A small model that answers yes/no questions on an image's attributes, trained from scratch.
Model: encoder norm batchnorm, encoder activation gelu, encoder depths [2, 4, 2].
Data: 245000 training examples, 4.5 epochs.
Rows from block 3 of the image encoder, named by matrix and row number. Each number is 500 + 50 x the weight over the matrix's rms, rounded and kept within 0 to 999. All counts start at 0. Numbers have three digits each.
# convs0: first 3x3 conv (encoder.blocks.3.convs.0.weight, 192x192x3x3), inputs 90-107, a 3x3 kernel for each
convs0.81:460518463581495478562528517494533529510423548375484622481538447513496606529516533557525508584425356516501495461475529503544525497546451628502380456435468406469560494455521572517482539536422539471450496468518574630485503517567470450543372563629544458392578425405607542572399537574425436497509451541496467343550491480479572516486563532521480405542578537473496524496470468465509454476487489449479495513452470475456501520578577442478597507569539457563513407496578518568529551481463503414473
convs0.82:533544559519488485463501560466437540468450501544529425429515520621511469598590507551477443567462460492526465439566448476416560477433464489555500487506498516570547475571490553510474530415403575543487543525457600544452440444643505606641548440460492540473502472497534479503456514524555396379519500468505496489542603512485535492513485475512492476566586581538606464526449416434428479577526523446545482448465499459506441469516401462454556469566514449472558488528529560546472536480440588506477
convs0.83:529527498490566529403462548456438496441518494567533508587538480489481491536478472499514457475455513535528490418396540461455518508524469452558506468572511474621527547461408516454483561525580508530508533471494458509467500567441491515404486560440584464437544491473454452531562472549466519503500498493542507438483584510480470543450478436487556568535482585449480477497452490499523478449564566409487471468484404448492537486496464587514495579556550528559534483537596442445497489433480416545365
convs0.84:402559498482504514575493461589398462407587478481521515501583465518554561573483505521545544464491521492489434565516500511488525419404524549474450315494490480462522434459463544457524527514568462515585508474460464538492491501463506485471546520516410537540475540492565488463515482547491517507492534492471482451512531483561502470503419527520454485499507471528519522520410404520432460530597485501487444464453408487376506515560506395596515427464442341467490448566435531480534562511400452489431
convs0.85:349448483370451455445505526530541450418448524555489537439472471518569491498485495427487499436561462450495529567464489506458450522510478417464455466515498611429550390567546482578519524614538415485541537604524538477526542511495551563547545540610444442496448415559546483483409426417501419438515521522514579519503462459482401485553442544495532485511469457409394512496551449491508448520491548522535471495479553551422502465520474389476468493482613525520511511536445440529477469456498452523486
convs0.86:451441475491526562560445457472439469587425467571516463450423520513492538510562540463554488480487501514451560501487537448439556455499479514459493434440478484491587522515521509458523545378327455544506440513484496523478542503491525480512495514452485525552501450510397437498391382482386502512446486521472413462530509561538424469406482404496553489562515500520475470525522585409468436520470449504469407429438474521510462585497575542486389526464498530542501572473429485496526557435521566504493
convs0.87:534529469521598454497552457493465401499493480448517515441478533499551465506533526522496553405516545409460554528432386521463460546449409503477503514496555519507454406431461457470481513559563491530533490518515492492477491507455552494514553562593536493544478516517503463437458444497466552578442587546500607522479527500431552454539507487500535536461496528536572555462540530544483575536499549477551484516531592440457431498447518517467476484517640425425539463590586567531480484464483550477439
convs0.88:473494412540480418595530476535456408556529322582595534463494513472511473517433531434484399526496487632522448430463485414434447535447497631515402622532471567457528545567437439552428436532548500473553454546491519515467544503448459413550465544430470378522501542487527471548478529478529496516449390501488447495523521488486465511530456509484525442454426540472448514471484404585465366461489519565517516480402531503449475477411546601531522483599503474566474471477492377468386483447443563496430
convs0.89:457449482418507515539567564550501460569526476583499494466415416506490466452451455426536472544363428482433455555528522451476489432426485506488476505501444499468498551580505497457506515602508480423594504556503514529537408393471551509432446491510520496453369447480560575461479453532507516501391445461446486502480438446551547588516509455431530463547423543576488571450536505562556570440475457525513437439451407635507451527531539493542496506447457592516517532538584509486575509386479505527487
convs0.90:573478558508509452486500418502500509370411498473501483510499468550552506500583474460478447417438501533454461458531571482608475489387434508522575495479511493520458459548441511534592509503523618480520550499471541518528521508488456520461539508558404483496572544497479466402526422398543499555582474557458513540575513526448551539515560515578577539465506382492583498529588511521530513535581499513591554404522455507514563443449582377493518558541505395537526548488543446549571577445474456436502
convs0.91:452590495484588492465585478506410438523510505499499586553565544607574504491470486389530496556524492538500462416473456514399488578500481495534529619690660571585524483485395405427563561563546476551557563527516518503438492505420457510442502532467427465518516430463527511576515586500518512451529508451572498560522616528452511511562538460548557492460465434511410417467406471562522566454453534462493495532565542488369478514525487448498578488475527462552431510412456426412497498423447573515419
convs0.92:533531537477409505417477445543468557524489461472493488504527499505496440497477544531492565538582487506551447440528503499433493433447514533443534512494447456497512473520578499518462535463376435520463488528500502606556470499608443473517559551495479511534492473506450503473522570543471465599561550494531471551459560487463479512463448518473468483483590530407545558460515547505433439542522346480477403440491490580524501492437509495437540531533435497550418433450528428498483466478548466492438
convs0.93:407541584538544494514577514531512521512480494517407489477530609526587472518496631495561508502518459499432498498461501518505558560492423476456554500459527567565591526510440440655549499572566526489511495447574507634436560524484608615571568472498457475553561482461528426521450477477526478439491455511445576553489471545534621525495524590438476516466506520542502487465525484468398438533573508482482500469438466459546455436452521462464577477501516542545464543551599550509481536484495433501464
convs0.94:457538522527588465478483487572563633429498439561489495491591516495559415593462519526587508543558487497567451518476579501558453534478463575555479467493531471435498485591472486604477476587485429505429489474487534387452402449515449473585528507473500452526559536510506569554432385501444529495477545506452531570513460455398412513549589472462555522493517475465580571555551521483426422534560537473542534556540557553509499534532446514520481577518445451572481487380533510556478476480419529436359
convs0.95:497447472472454545642486513526458503495489557457480458454494575309482480468440471485560515437441466531432506428460462436435362422446495481549424470576477509467534506574559549505518559575463435544564468546532530505522550512600434484508438427494428577544601562470439575519436455502431427555453570543416447455537451574490572594475533495463514490535383577561486511495458510489558567492539447505479415497568535552452525438475518435529440502467501530495452478438489488523484502515449508510485
convs0.96:486420541466488424484531530567534433549574375498460471508525457495390439523466492456584524551514545566526445475475471520558513489529493549528391555502432518439507463407497506632530461520537475525521541489536509532469475472406504410434505579417498501501482565541401473481409514564513486466492564539414515402463478507570569505540497470517491460463476456566477542475511501564550484503553516554524505491520490509470490496564399472500399467462466537515572530467528439568487525440548517553495
convs0.97:520485486440505512455399483413439512462461542481483449514504475554489458557509538423598510480534445495539437443467515459461497471427510484468566458552451467439428480493331523424512424464531435510494542530483400502509530519488465460534612462569668549482556491467542518477404475469473485456441530493526502442529607468532531488507556453527498494516544458502455444521440531405452475537473481471500519596561492450485557474519522444458545462526580479500488546517402437428491493401488567576531
convs0.98:503536373354545508500446550483421560581532449505496475421480476494518468465539537440440502511406436510426459487471406504504520417552548609460468602448459455465455587521473517500442485493504521534527472466467402426440472511464510538514533474497545573546532505548516506440464509524490437493445532513482523460462487520490493574567522467479541512441566465418424410602491490587563544492456556515473558464489481475464495642486512480458550484461383469502398392515540459546461511558523555459438